From a checkpoint of a small image diffusion model: patch size [2, 2].
Rows from block 9, named by matrix and row number. Rows with one number belong to one neuron. Each number is 128 + 24 x the weight over its row's rms, rounded and kept within 0 to 255. All counts start at 0. After the name is the row's rms in percent of the matrix's.
# fc1: MLP up (model.blocks.9.mlp.fc1.weight, 640x160), inputs 0-79
# fc2: MLP down (model.blocks.9.mlp.fc2.weight, 160x640, transposed), outputs 0-79
fc1.298 095 [132 139 146 116 102 141 140 179 153 133  80 139 118 109 113 118 103 139 123 133 143 121 134 101 158 146 124 143 157 139 114  88 112  93 138 151 143 188 162 194 138 141 127 134 121  83 169  79 109 184 101 102 144 122 142 139 123 124  93 116 133 171 128 115 116 107 118 122 128 117 166 109 181 127 125  89 148 127  86 142]
fc1.299 113 [143 119 114 111 157 137 110  81  85  94 132 158 136 135 111  83 120 129 147  75 100 129 109 135 189 126 160 141  99 117 131 107  42 129 106 105 133  93 140  98 128 169 125 134 139 138 132 139 131  77 138  86  95 133 120 126 144 129 124 175 119 141 114 109 159 104 136 141 116 157  94 120 108 134 113 119 120 137 148 161]
fc1.300 126 [130 154 205 147 138 103 165 105 116 162 137 144 123 108 104 132 157 133  86 149 128 102 136 123 115 156 106 117 115  77  91  98 135 170 123 147 107 128 143 119 103 113 112 180 156 160 115 119 112  98 132 131  96  85  74 175 160 135 131 143 118 132 118 119 125  87 138 145 145 169 175 145 114  91 187 133 134 140 138 110]
fc1.301 118 [112 141 136 145 119 137 102  76 162 113 112 141 112 160 107 133 116 129 132 102 115  98 156 133  95 156 158 136 114 180 107 145  73 112 103 167 115 147 141 130 102 145 126  95 109 109 171  74  93 132 131 127 125 120 136 129 125 137 137 122 141 137 155 126 148  68 122 119 113 134 101 146 161 134 123 131 155 107 125 111]
fc1.302 101 [177 109 123 134 127 193 128 149 149 126 120  96 131 125 107 146 122 161  96 125 110 138 161 133 118 133 123 138 128 130 119 161 133 133 154 197 113 111 118 107 141  92 107 145 133 150 126  91 112 183 122  97 170 126 107 125 161 125 143 126 138 104  81 114 123 106 110 150 170 117 160  96 108 121 163 115 120  77 153 132]
fc1.303 075 [154 121 144 146 129 125 133 154 131 160 154 110 127 165 120 137 127 131 177 118 161 102 144 129 162 121  87 161  87  70 143 108 183 125  78 128  94 128 129 168 132 120 151 132 113 151 116 138 107 155 117 119 156 114  97  95 148 127 100 134 136 140 167 119 119 126 146 124 127 155 131 139 119 113 115 152 139 141 101 152]
fc1.304 080 [147 118 138 138 110 106  88 145 159 124  99 140 144 132 155 102 191  82 102 127  79 143 137 152 167 112 158 145 119 134 128 158 132 121 115  94 123 130 154 137 124 139 149 145 159 135 109 153 125 117 107 171 138 123 144 126  77 105 131 143 114 141 126 130 160 132 139 124 153 140  86 110 140 105 127  85 101 121 123  85]
fc1.305 076 [189 137 104 117  99 110 165 144 155 140 144 117  89 146 108  96 160 107 136 190 151 173  85 155 131 107 115 151 130 123 125 112 132 122 115 139 113 141 140 126 137 136  63 113 102 116 134 127 138 111  95 117 147 140 158 128 143 139 127  86 171  97  97 140 181 120 141 141  97 102 170 113 153 167 171 124 126 127 135 161]
fc1.306 076 [ 94  86 123  98 103  85 127 165 140 143 123 128 146 110 128 116 152 132 142 126 124 172 128 116 135 118 134  99 113 136 135  87  96 116  97 156 146 132 148 145 127 129 153 139 102 123  92 121  92  99  79  99 145 116 124 127 154 129 128  81 135 132 182 135 115 177 134 108 133 144 170 127 143 101 150  93 106 113 135 132]
fc1.307 119 [111 137 134  99 144 125 108 132 153 103 127 130 119 129 120  77 171 123 107  75 114  83 149 134  96 160 123 141  68 147 116 129 123 137 119 111 110 122 143  71 127 126 119 107 110 111 141 144 151 158 113 111 102 121 120 136 135 107 146 110 128 153 157 103  89 111 130 151 101 121 139 103 115  82 113 132 132 142 103 108]
fc1.308 097 [148 124 136 100 131 157 142 136 156  97 127 155 160 130 112  99 124 171 117 151 103  76 111 133 120 125 116 156 106 123  85 124 141 155 148  95 127  87 114 126 143 156 211 138 134 147 127  91 149 118 117 100 110 150 124 111  93 136 171 155 128 129 174 131 182 112 108 139 129 137  96 118 115 115 148  96 100 155 176 103]
fc1.309 122 [124 145 120 119 157 127 166 162 117 115  87 170  80 148 130  98 124 104 138 119 159 122 128 120 114 131 164 120 156 126 119 130 135 121 131 156 142 122 123  90 151  97 113 151 136 103  93 111 126 115 109 128 124  47  61 128 161 100 134  80 125 118 125 130 151 144 126 151 124 146 134 146 128 107 147 151 141 128 134 103]
fc1.310 107 [118  90 178 138 146 115 147 132 125 143 151 116 113 142 116 108 141 137  87 133 120 115  75 103 150  89  83 119 100 112 112 122 147 108 125 103 153  90 123 133 143 158 159 117 127 132 172 101 112 148 153 128 100 159 149 124 136 164 130 127 130 126 149 127 131 101 116 100 131 115  69 166 152 138 122 111 169 195 130 162]
fc1.311 098 [117 104 153 125 127 129 151  91 153 150 130 135 106 167 122 165 167 131  90 162 143 102 154 122 116  98 144 157 189 135 133 158 141  86  89  72 113 142 161 121 111 102 139 143 126 153 109 151 138 160  93 107  94 147 143 130  71 161 125 108 160 133 155 136 177 151 104 147 133 131 110 113 107 144 123 147 165 128 121  73]
fc1.312 094 [114 156 119 133 120 142  92 123  61 105  93  99 107 105 139 140 172 139 112 119 171 151 139 128  92 124 151 116 144 143 122 103 138  93 141 126 128  97 139 114 141 136 128 112 118  85 105 172  94 139 144 139 159 154 114  97 114  95 117 101 132 128 121 139 120 111 131 105 105 132 132 108 162 121 136  87 103 142 177  43]
fc1.313 118 [135  90 142 106 158 115 125 144 180 145 130 132 129 146 120 134  85 103 117 144 164 127 149 126 179 153 147 103  88 121 108 156 141 131 116 173 124 162 161 172 119 120 159  78 130 110 119 121  81 149 123 151 122  93 143 133 151 101 171 122 113 115 166 137 112 119 131 171 119  91  74 109 155 113 135 126 141 132 156 149]
fc1.314 061 [159 101 151 170 110 164 138 161 142  92 115 139 112 129 117 143 153 120  57 119 135  83 138 133 182  99 155 114  89 122 138 116 164  93 123 115 119 135 152 101 157 103 134 143 107 129 108 143 179 156 143 111 130  96 126 142 127 127 113 118 121 136 108 116 124 124 117 111 171 109 184 133  77 123 154 125 110 131 100 137]
fc1.315 105 [106 126 119 103 129 130 162 156 151 122 129 125 118 123 185 114 131 150 217 155 119 102 115 134 144 130 134 111 151 156 149  87 113 151 136 124 128 118 158 102  99 140 140 195 118 120 181 153 151 130  99  95  64 143 129 139 157 145 105 133 143 119 137 112 131  61 136 137 144 110 127  98 110 159 156 127 118 120 141 130]
fc1.316 097 [160  99  86 112 102  75 141 103 139 106 101 162 102 113 147 149 122 121 114 132  69 131 109 149 150 102 107 113 136 161 106 132 137 152 135 137  76 129 121 130 154 105 138 147 156 127 150 156 176 151 151 151 117 127  72 132 117 133 135 122 139 152 117  90 144 141 116 148 115 153 149  91 116 158 162 102 159 157 142  69]
fc1.317 091 [113 132 152 123 140 103 172 104 125 137 140 146 133 161 134 169 107 121 105 135 140 168 160 133 156 140 150 109 122 123 152 155 143 117 123 131 102 119 132 146 125 134 112 157 134 150 120 160 134 106 157 123 104 126 117 127 163 129 131 118 122 119 124 175 101 117 120 119 152 126 155 131 121 124 128  90 106 102 173 142]
fc1.318 092 [ 88 119 142 181 141 120 126 126 119  90 118 123 163 117 103 118 116 141 130 126 146 110 101 137 132 132 120 111 123 137 106 194 126  93 127 132 139 151 118 146 159 115 112  69 134 115 147 130 141 153  80 148 113 118 130 122 130 161 143 110 147 192 144 147 112 206 122 141 100 141 148 119 123  94 134 169 152 121 134 108]
fc1.319 084 [101 143 140 110 112 166 143 126  96 134 107 119 108 144 127 121 165 135 112 131  91 148 156 149 132  92 147 132 132 132 115 112 148 102 117 170 141 126 130 167 136 154 114 104 151 130 135 123 136 155  85 133 152  76 172 100 131 167 115 130 129 116 122  98 111 139 128  93 148 124 126 103 124 104 121 116 156 138 116 142]
fc1.320 108 [111 150 182 134 112 111 118 153 124 126 112  99 133 145 115 182  93 166 102 135  98 136 137 127  66 169 117 123 138 106 127 148 121 107 161 160  97 131 118 152 111 140 148 108 141 133 111 159 128 153  87  89 109 104 173 142 108 120 113 157 148 171 140 127  71 151 139 131 109  94  86 138 136 146 101 123 143  86 128 123]
fc1.321 093 [124 135 117 139 146 129 109 152 110 131 144  78  98 127 111 137 128 131 148 144  86  92  77 138 106 109  89 132 156 100 112 158 123 141 125 113  79 109 136 134 127 119 124 112 156 140 139 139 111  98 119 108 131  87 182 104 100 105 116 138 156 126 180 135 126 123 118 140 161 139 148  82 165 155 101 127 102 143 112 203]
fc1.322 100 [ 98 159 146 138 120 133 128 132 114 156 131 102 116 147 129 159 134 118 110 109 119 119  93 111 152 136 116 100 146 159 121 156 106 143 129 108 144 103 146 153  89 128 136 116 141 166 101 112 135 125  91 113 118 127 141 144 120 131  89 133 129  75 103 143 124 139 116 176 100 115 135 146 130 126 128 139 128  93 140 111]
fc1.323 103 [130  97 136 146 181  83 151 136  94 122 152 153 103 130 159  62 149 168 144 134 119 169 108 112 116 111  76  98 137 100 112 111 164 138 124  97 144  87 132 145 142 149 125 130 122  99 184 123 139 138 157  94 132 140 159 126 117 122 121 136 131 131  97 115 126 126 117 103 100 103 108  88 143 137 148  65 145 166 136 132]
fc1.324 088 [179 125 106 108 142 142  93 140 112 162 131 122 102 129 131 165 154 133 108 151  84 157 110 132 122 102 133 169 126 129 127 115 119 116 107 113 186 187 101 135 134 162 137  91 157 144  94 112 108 116 142 101 105 160 107 132 110 162 102 105 112 147 149 110 161 119 133 149  62 113 153 144 197 120 142  74 123 136 115 111]
fc1.325 107 [121 108 132  99 131 140 114 155 146 136 114 126 104 115 126 140 127  87 124 106 157 101 149 122 116 128 157  69 120 102 132 125 107 133 121 150 157 133 121 134 101 142 115 123 121 152 140 159 147 124 128 164 125 113 129 134 179 107 111 108 178  70 146 145 147 115 136 127 169  80 157 112 105 115  87 110 117 101 111 178]
fc1.326 095 [106  58  97 150 179  98 140 122 102 143  99 143 129 139 141 131 124  92 104 180 111 160 130 100 197 139 103 143 136 115 164 128 123 107 151 135 105 111 138 138 133 114 136 152 147 121 136 109 103 150 105 123  98 102 120 112 129 147 117 147 118 168 156 114 137 116 109  94 131 132 129 154 147 148 133 176 116 117 121 164]
fc1.327 084 [138 121 188 105  88  98 184 120 131 119  99 163 151 147 133 123 147 125 126 143 140 170 117 120 140 133 122 150 114 140 125 138 137 140 140 158 101 107 126 121 157 148 129 140 122 128 142 155 149 138  85 179 117  77 135 107 132 142 129 181  88 185 133 112 121 106 137 120 172 124 117 113 125 131 165 123 101 117 123 124]
fc1.328 102 [118 130 140 122 138 146 140 157 101  98 135  95 122 134 109 112 159 169 110  85 123  96 138 112 101 132 141 101 150 143 113 101 107 158 145 159 124 133 117 119 105 123 140  90 133 155 150 146 129 117  95 112 158 129 123 134 131 140  64 113 181 158 135 129 110 167 125 108  82 144 116 130 164 104  86 117  88 118 115 159]
fc1.329 092 [118 129 141  83 132 125 128 104 121 173 125 146 117 155 122 156 133 152 165 123 102 171 179 118 123  99 101  83 127  73 133 107 196 115 129  93 118 117 125 122 123 133 133 123 112 125 106 112 154 129 137 125 132 138 107 137 128 178 156 148 134 111  78 131 136 141 148 133 120 179 107 151 133 109 134 142 128 128  97 132]
fc1.330 087 [131 102  94 146 120 141 165 140 126  99  87 136  85 120 110 142 113 124 114 155 102 138 142 126 126 139 121 121 114 126 136 137 139 167 140 108 139 112 179  77 172 107 127 151 100 114 115 141 142 140  98 133 107 156 103 130 160 130 151 112 130 147 143 115 130 102 111 129 109 146 104  97 138 127 114 127 150 109 112 141]
fc1.331 099 [127 128 132 150 121 103 123 139  77 199 144 139 109  79 131 109 194 118 153 152 153 166 103 149 103 115  63  85 137 101 129 108 114 117 156 142 114  91 117 148 156 139 142 172 191 128 156 110 102 149 123 106  97  48 145 122 149 169 132 124 147 154 125 134 112 138 123 153 135 130 113 105 100 126 124 152 126 168 115 137]
fc1.332 106 [146 124 108 137 136  67 117 137 113 169 136  89 110 137 134 116 129 114 164 161 129 162 111 127 112 136 123 131 112  82 138 137  60 106 135  96 158 174 125  78 133 120 154 115 136 143 133 143 145 119  93 156 132 142 128 153 112 138 167 196 109 145 161 171 145 133 119 134 129 122 135 139  73 155 127 125 106 114 168 112]
fc1.333 102 [124 108 128 139 128 153 157 147 141 136 122 162 131 133 108 141  94 151 134 121 107 111 161 125 127 102 105  74 103 168 130 172 156 102 165 125 128 123 120 162 114 133 169 105 136 147 120 118 129 150 107 134 131 121  99 103 160 158 154 112 110 165 130 123 126 147 135 134 125 139  98 134 154 124 130 102 155 134 105 129]
fc1.334 101 [100 149 157 131 128 176 129  92 135 164 140 102 154 150 115 169 139 119 101 125 114 147 195 125  59 125 107 119 106 121 115 136 156 122 160 145 117 185 115 163 107 120 121 134 147 122 111 132 149 171 103  76 137 144 146 113 115 141 106 161 149 175 171 148 103 113 141 156 124  99 138 147 128 136  92  71 135 100 157 165]
fc1.335 078 [139 164 115 188 154 168 171 114 131 100 131 118  81  68 161 100 114 140 130 108 134 137  96 126 145 118 139 132 104 131 128  81 161 110 149 160 104 134 105  89 120 151 122 104 134 124 114 103 123 147  93 133 109 100 154 107 122 147 130 150 136 148 109 125 139 103 135 104 134 155  80 204 142 109 177  77 120 153 127 121]
fc1.336 083 [109 104 143  86 132 153  77 115 124 142  90 112 113 124 129 146 130 146 147 143  86 103 124 105 113 167 142 152 113 123 138 149 130 149  86 102 154 165 122 164 133 116 126 121 151 133  97 133 130 120  61  57 125 147 110 131 132 125 104 117 126 127 126 157 105 173 120 112 123 154 161 182 119 130 121 147 146 115 153 135]
fc1.337 122 [121 118 124 149  96 129 108 152 152 120 139 117 110  90 106 114 143 137 120 149 131 158 103 155 116 160 142 152 101 147 113  99 122 138 150 120 134 105 183 138  64  95 134 115 114 134 116 128 138 111 123 102 148 116 142 144 141 147 150 159 124 129  89 114 144 109 130 137 141 158 111 103 149 143 143 112 147 123 162 113]
fc1.338 097 [111 119 103 105 101 166 169  94  88 124  49 130 132 190 126 136 132 110 106 141 140 132 128  94 132 153 142 154 127 135 109 136 132  92 128 131  63 160 137 166 124 147  84 166 145 143 120 135 133 122  84 110 113 127 141 143 119 137 134 106 145 146 132 189 125 119 126 136 148 119 145 162 144  88  99 107 128 118 132 123]
fc1.339 104 [141 127 157 127 126 138 119 149 104  84 139 179 139 140 130 103 102 106 147 128 152 121 117 128  96 140 173 116  89 189 130 171 143  88 213 134 117 136 130 129 156 134 107 136 159 136 178 162 164  91  89 117 104 133 129 142 142 130 128 115 147 106 128 133 102 117 121 104 162  97 104  98 136 127 158 154 138 138 127 146]
fc1.340 060 [132 137 129 131 157  90 141  98 150 122  81 115 141 109 145 139 110  84 112 140 104 136 125 106 149 128 122 139 174 103 134 118 142 115 142 132 185  77 184 102 158 133 108 107 117 118 120 118 121  97 123 101 147 130 127 161 184 107 193 151 121 131 101 101 135 121 144 185  95 117 152 144 137 108  93 127 147 142 182  96]
fc2.298 099 [122 113  90 137 137 160 117 174 164 141 169 131 131 141  81  93 144 136 102 102  82  88 137 147 135  98 147 125 122 133 139 131 133 112 114 135 104 132 145  78 130 122 165  86 105 136 106 195 128  73 126 145  73 138 125 139 110 141 126 136 128 133 138 114 166 154 132 151 112 121 146 140  89 115 150 150 141 141 115 129]
fc2.299 113 [113 179 143 126 155 132 128 157  97 110  92  98 130 161 155  90 123 140 123 179 107 141 136 128  70 141  89 178 119  98 136 130 141 138 133 141 127 139 152  96  66 141 126 114 168 138 148 139 116 140 131 110 132 129 134 126 117 107 140 167  96 106 157 145 119 129 123 143 117 128 106 134 119 131 138 113 112 141 134 165]
fc2.300 116 [118 129 150 129 144 125 157 109 108  97 119 107 113 126 106 131 128 117 210 110 137 188 156 131 177 141 116 121 124 140 147  93 143 135 132 130 140 155 131 100 130 125 100 130 114 103 140 131 127 156 157 131 182 132 164 105 120 120 136 120 150 134 126 140 143 130 192 118 107 131 190 116 139 149 162 120 111 142 105  82]
fc2.301 104 [118  86 141 107  87 156 101 173 129 120 149 112  94 185 106  96 155 136 118 151 126 159 159 111 143  97 154 125 124 136 120 130 140 118 133  96  91 101 125  97  94 116 135 152 112 134 135 141 128  94 166 131 167 116 138 124 132  97 120 112 136 152 134 134 126  91  93 167  96  99 127  98 116 149 103 142 140 114 122 127]
fc2.302 105 [107  99 113 124  65 111 133 133 126 114  80 147 133 127  97 159 169 104 166 130 128  95 129 109 120 116 118 118 117 137 129 134 132 130 145 190 148 167 143 143 155 126  76 155 144 167 139 137 117 121 104 118  84 118 151 111 162 108 143 108 132  91 173 107  66  91 131 174 113 124 119 145 130 153 181 135 115  76  88 119]
fc2.303 083 [141 101 132 113 143 110  99 102 119 141 110 117 155 147 122 160  98 118  90 142 140 135 137 151 107 124 155  90 144 125 112 116 113 139 136 136 114 105 146 101 138 112 162  71 109  95  90 146 112 118 141 109 151 104 143 155 114  99 150 126 100 127  71 149 137 130  91 145 121 131 106 120 148 139  91 114 154 134 141 148]
fc2.304 092 [102 158 140 148 131 132 121 123 135  96 159 128 108  80 139 134  80 106 119 127 154 153 107 105  85 147 136 130 132 131  91 155 150 122 122  96 105 119 136 128 114 211 126 152 123 138 129 132 159  89 111 121  84  87 122 158 112 155 100 116 125 107 153  83 121 133   0 152 107 154 112 136 133  78  92 142 126 137 116 143]
fc2.305 084 [131 150 111 137  84 116 102 149 115 110 154 146 105 130 174 147  86 128 115 110 145 134  93 126 135 135 112 111 125 101 155 140  87 126 146 127 104 133 109 112 109 140 137 148 155 122 127 140 164 194 144 166 130 138 134 124 108  72 108 163 133 110 159  71  92 146 143  99 128 152 104 169  64 117 144 112 108 107 161 133]
fc2.306 068 [129 162 122 130  93 114 162 136 124 130 180 115 166 101 117 176  99 142  90  96 165 100 123 137 120 140 125 148 114 148 137  97 159 132 152 153 176 114  95 144 140  88  97 103 202 158 166 100 130 145 143 133  95 109  87 113  98 113 109 118 105 136  59  99 144 148 175 135 139 171 153 128 115 148 162 145  86 136  96 128]
fc2.307 118 [138 158 160  93 152 131  91 155 123 109 111 104  95 158 134 103 128 129 153 168 136 153 171 121 151 127 115 157 134 128 116 129 105 127 118  93 112 105 124 149 134 159 135 119 137 124 148 142 130  66 105 162 127 111 141  72 138 148  82 136 132 108 107 145  58 136 152 121 145  79 160 162 158 116 114 130 129 157 112  64]
fc2.308 098 [137 180 126  89  84 143 106 146 144 158 162 125 116 101 112 108 123 117 113 126 143 156 172 117 123 114 133 132 152 105 139 131 146 137 108  69 161 160 150 146 108 111 148 153 125 117  99 134 110 166 147 131 148 116 116  87 116 129  80 128 124 140 112 109 136 113  87 154 143 120  87 137 142 121 143 155 123 161 165 116]
fc2.309 110 [160 109 141 110 137 134 137 123 130  94 157 138  66 159 133  85 140 110  58 145 103 102 107 136 126 144 158 127 133 125 143 114 136 115 130 144  92 143 167 141 139 140 150 127 131 140 131 168 125 172 145 113 130 108 164 105 131  95 141 128 152 126 118  55 186  86  68 154 128 120 129  92 119 107 172 124 119 144 129 109]
fc2.310 098 [136 125 135 130 114 153 122 163 139 108 131 120 168 135 172 158 117 158 129 170 141 136  87 124  69 140 128 154 142 109 140 133 107 107 117  91 142  43 114 108 122 150 153 146 137  78 106 101 136 137 124 151 160 146  91 117  97 148 103 110 127 130 112 124 130 118  96 129 124 111  85 108 167  80 194 117 137 198 140 149]
fc2.311 096 [150 149 147 123 165 109 133 155  35 134 123 166 119 183 112 140 129 169 115 137 119 125 124 132 135 113 110 145 140 141 170 137 156 121 124 110 114 120  94 130 144 105 145 114 147 145 169 123 130 213 155 116 117  94 158  69  82 142 108  81 125 148 164 142 115 133 122  96 134 151  94 175 142 142 104 134 104 159 128 108]
fc2.312 102 [147 132 154 117 120 113 113 105 135 136 106 157 199 120 127 117 104 107 141 104 104 115 109 126 174 160 145 138 126 146 141 113 112 106 119 135 136 117  62 146 158 153 115 145  95 123 154  67 148 137 137 132 110 125  95 144 140  61 119 106 161 104 151 122 157 166 131 134 111  98 111 139 130  67 157 123 121 149 129 105]
fc2.313 116 [165 119 136 114 188 151 134 131 159 107 125 140 132 128 124 120 159 144 128 102 141  76 121 111  94 124 147 118 124 140 139 120 149 138 132 102  89 172  80 133 124 129 151 146  94 136 114 111 126  70 151 116 144 101  94 147 120 152 149 111  93 134 118 123 165 132 109 147 118  78 101 156 108 124  97 149 128 117 144 150]
fc2.314 056 [ 96 186 128 161 104 139 135 148  97 140 167 145 135 104 147 152 130 155 165 112 145 152 133 172 138 113 147 138  95 123 175 147  75 124 176 114 139 147 118 189  99 136 149 119 162  98 152 123 116 105 115  88 130 134 120  88 126 120 149 123 124 114 162 155 125 128 190 110 127 102 146 121 166 134 142  84 100 125 111 169]
fc2.315 111 [130 143 134 110 129 141 151 143 129 142 134 121 133 112 148 137 138 123  62 130 116 140 126 102 116 115 164  62 128 139 137 117 220 136 131 103 113  99 137 148  88 128 105 134 126  96 103 123 124 155 183 121 198 128 124 120 143 126 123 121  93  94  99 174 123 120 129 102 156 117 135 156 140 124 145 140 126 136 106 150]
fc2.316 098 [147 168 117 143 122 122 147 139 154 125 151 125  86  81 132 122 121 131 147 133 122 153 101 118 155 150 150 171 125 150  91 135 131 122 124 148  79 129 163 126 121 135 100  95 132  75  99 116 143 152 135 153 138 133 124  94 120 133 114 118 126 141 158 143 118 121 148 108 116 157 148 181 112 126 135 107 144 113 110  25]
fc2.317 090 [158  77 106 158 121 135 140  85 121 127 122 127 138 119 147 159 147 162 167 116 118 142 156 119 115 132 133 111  91 116 125 155 171 132 145 125  70 107 150 111 110 102 112  93 101 112 111 114 146 132 122 105 130 132 114  92 148 109 154 124 148 133 100 104  86 117 118 148 114 150 182 109 109 142 125 143 133 131 151 141]
fc2.318 088 [171 134 125 163 135 132  96 165 144 116 140 174 146 107 104 113 138 126 168 138 130 121  95  99 123 141 100 114 104 103 121 127  77 125 114 167 100 141 137 127 128 115 118 159 107  77 147  85 136  84 149 142 122 119 112 133 157 141 139 164 165 179 156 110 150 158  89 144 100 154 137 127 101 145 108  91 112  88 152 120]
fc2.319 072 [151 114 141 119 100 127 123 131  99 103 169 133 111 130 139 114  45 128 127 134 113 129 136 144 108 122 116  78 113 122 110 137 120 109 123 144 122 152 103  83 153 109 135 178 121 139 148 143 139 117  96 132  77 142  85  89 136 154 131 146 143  95 157 126 109  85 136 144 134 132 135 144 126  84  96 146 129 121 143 190]
fc2.320 102 [158 113 128 139 176 128 154 150 135  98 143 139 126 151 118 144 159 102  73 135 117 126  96 122  52 136 127 153 137 167 109 103 159 134 151 171  86 136  90 139 157 154 128 125 100 152 132 112 115 140 132 128 126  93 111  93 113 118 153 121 137 102  96 115 119  95 146 129 119 115 100 173 107 140 148 123 149 131 157  90]
fc2.321 093 [115 137  79 156 155  85 147 112 101 141 105 107 125 143 125 167 116 143 138 119 124 112  79 175 118 142 141 140 136 100 107 143 124 105 123 104  91 150 115 149 123 158 140 136 139 157 100 128 142 185 117 131 140 101 146 139 144 104 147 120 130 110  75  97 121 144 113 127 137 139 171 145 131 104 131 135 128 144 130 200]
fc2.322 097 [110 140 145 124 197 128 156 163 127  98 108 127 143 153 142 167 138 123 101 102 109 185  89 136 193 116 173 110 165 158 144 131 128 115 110 116  77 143  95 155 164 149 129 137 155 116 129 124 136  96 105 118 102 123 118  81 134 143 111 125 106 113 123  97  88 145 138 157 143 116 111 134 129 108 113 141 109  96  81 124]
fc2.323 117 [115  98 125 125 105 162 139 121 138 121 116 133 120 129 146 151 156 110 101 143 142 101 133 113  77 132 107 130 139 128 128 161 116 122 118 104 147  80 126  97 125 131 143 150 174 124 120  56 138  76 122 148 180 131 119 135  99 146  97 140 152 123 146 100 104 151 134 145 156 125 184 108 112 144 139 136 122 166 141 137]
fc2.324 090 [ 93 146 154 112 108 139 129 134 118  84 154 126 121 124 134 198  89 142 114 113 148 141 104 152  88 154 149 148 117 186 120 133 160 102 126  77 149 118 126 117 130 131 112 115 137 154 137 100 138 152 125 123 157 141 135 171 104 117  96 143 139 147 114 127 164 120 100 119 137 125  69  93 100 117 178 110 116 103 127 109]
fc2.325 102 [128 129 119  93  98 148 123 135 122  78 162 139 110 150 138 156 145 111 138 152 138 148 139 139 120 100 120 120 125 151 116 147 129 148 142  96 179  72 119  98 146 176 137 140 114 120 122 132 123  89  66 154 139 144 101 112 143 117 113 166 126 115 111  98  62 119 128 133 123  73 173 146 118 114 100 165 108 121 139 182]
fc2.326 100 [124 164 107 114 180 161 145 113 152 151 158 141 122 125 102 131 151 133 121  87 127  82 170 147  91 109 143 125 126 113  78 125 150 129 137 148 134 130 178 156  89 173 129 124 125 117 112 163 127  87 143 134 137 160 103 174 136  57 139 145  94 139 133 142 121 103 159  93  94 140 130 123  66  82 114 155 143 118 143 171]
fc2.327 081 [164 149 134 137  71 131 135 143  90 146 134 123 169 104 161 134 142 106 127 111 148 112  92 102 127 146 137  77 137 121 125  97 103 145 132 148 110 131 106 152 150 135 130 129 182  90 101 118 111 155 155 183 119 129 137 137 133 126 160 104 144 137 137 178 128 153 111 112 128 136 105 136 137 119 142 137  96 137  92 121]
fc2.328 112 [146 155 100 141 139 139 166 127 165 127 111 112 116 121 112 134 124 117 109 160 104 134 113 139 120 122 135 130 128 145 153 136 129 132 109 132 119 124 113  77 156 133  91 110 134 132 152 163 132 129  95 178 156  88 114 120 134 119 130 189 123 114 140 123 111 161 105 123 141 144 140 128 112 141 129 167 130 156 143 123]
fc2.329 118 [133  85 131 110 118 167  82  95 124  87 136 114 100 125 126 140 131 133 124 120 123 110 162 115 115 140 101 140 135 129 109 134  46 136 131  90 101 130 131 119 121  73 135 127 151 111 122 145 129 124 127 116 102 128 135 102 121 112 149 166 148 126 162 136  99 134 152 100 124 175 107 123 104 128 120 134 129 153 108 138]
fc2.330 079 [166 139 107 116 135 142 168 127 146 172 204 139  75 105 195 126 108 113 133 112 141  95 157 124 150 111 116 139 128 129 124 151 109 134 142 123 120 137 130 194 160 133  98 133 100 110  86 113 103 118 129 173 154 148 113 100 140 148 125 105 129 122  65 136 120 124 123 142 125 129 122 171 115 115 122 142 139 129 150 127]
fc2.331 096 [ 99 130 143 124  98 121 123 140 107 115  88 107 109  94 136 107  96  74 115  76 163 117 112 128 167 109  88 140 124 133 137 174 108 150 149  99 119  84 131 111 148 122 100 145  61 137 122 114 155  86 130 116 166 119 137 147 113 143 131 131 132 105 133 145  98 154 125 121 165 122 114 120 170 103  75 140 139 166 124 141]
fc2.332 110 [172 134 138 151 127  94 114 112 123 121 124 139  57 170 101  61 122 123 126  76 112 103  86 158 138 129 139 109 100 114 130 140 149 134 114 147 148 145 148 163 110 136 126 130 113 140 155 147 113 140 150 183 117 135 104 103  99 144 143 115 146 100 104 159 169 145 152 135 160 120 150 131 145 112 126 100 130 138 126 172]
fc2.333 102 [127 170 115 103 136 122 130 191 142  98 139 120 132 140 131 160 168 144 174 142 120 115 175 102 106 122 146 134 129 119 113 102 137 143 122  93 140  68 157 115 152 132 133 131 124 144 168 176 120  91  95 163 146 148 132 128 154 115 117 114 140 137 119 152 120 166 100 119  98 112 137 133 151 114 135 142 126 152 144 110]
fc2.334 095 [108 102 142 163 152  97 115 123 130  96  82 134  85 149 103 158 101 131 105 185 159  98 118 119 104 113 159 166 121 106 125 110 140 126 120 170 120 144 111 112 102 144  97 120 120 109 141 105 121 114 167 120 126  98 144 120 142 118 129 127 114 139  94 129 116 127 107 150 135 110  94 194 151 112 111 104 119  88 118  63]
fc2.335 087 [119 139 113 175 142 148 127 138 119 127 108 137 146  60  94 139 155 152 116 138 118 106  69 170 138  91 119 109  89 141 126 149  37 118 133 131  89  99 146 151 112 109 124 115 128 115 138 127 123 105 135 135 111 166 102 117  84 155 111 138 129 165 149 141 123 145  95 159 106 138  72 102  93 100 143 121 137 147 151 140]
fc2.336 086 [103 135 117  82 142 112  79 158 118 108 155 102 122 126 118 147 118 113 129 115 105 136 124 111 116 133 157  86 142 113 148 157 118 122 101 110 151 174 127  97 141 144 146 117 130 154 177 128 133 135 111  88 145 151 101 157 118 117 131 144 151 133 128 115 155 130 145 123 142 172 140  66 153 141 126 123 102 168  82  97]
fc2.337 134 [110 105 134 119 116 133 111 121 214 133 146 129  54 109 137 115 107 119 109 102 116  99  98 141  94 123 160 100 129 121 139 122 139 127 133 138 126  95  92 115 164 118  97 116  90 140 128 119 131 146 155 111 151 122 103 151  97 106 140 139 132 120 125 148 127 133 153 138 130 134 130 176 110 142 138 116 127 128 121 156]
fc2.338 087 [132 135 130  93 109 116 118 118 100 120 184 106 152 178 132 131 126 153 146 156 110 155 136 170 118 133 139  93 113 124 139 128 133  98 135  95  77 171 183 100 131 160 102 128  92 132 134  77 130 132 159 100 147 163 126 136 142  95 119 109 109 142 135  67 148 123 164 159 130 118 168 109 106 103 102 114 108 127  99 131]
fc2.339 100 [136 117 145 144 117 129 133 147 136 168 133  83 125 111 121  97 137 129 119 127 144 133 138 176 167 149  53  83 105 178 113 149 148 134 134 116 126  84 110 133 158 138 118 137 114 126  52 113 136 185  79 141 138 131 138 123 120 122 124 127 195 135 102 116  93 139 138 143 124  82 106 137 120 136 154 122 133 157 150 125]
fc2.340 064 [185 117 130 119 149 117 129 107 141 103 156 120 120  79 120 124 163 107 100 104 107 142 130 135 124 118 127 147 126 115 115 169 110 106 100 125 182 127 145 168 160 124 143  74 113 124  88 149 118 131 169 122 124 152 128  96 165 110 115 137 123  91 151 142 127 106 115 122 105 154 122 114  89 159 107 106 145 121 135 155]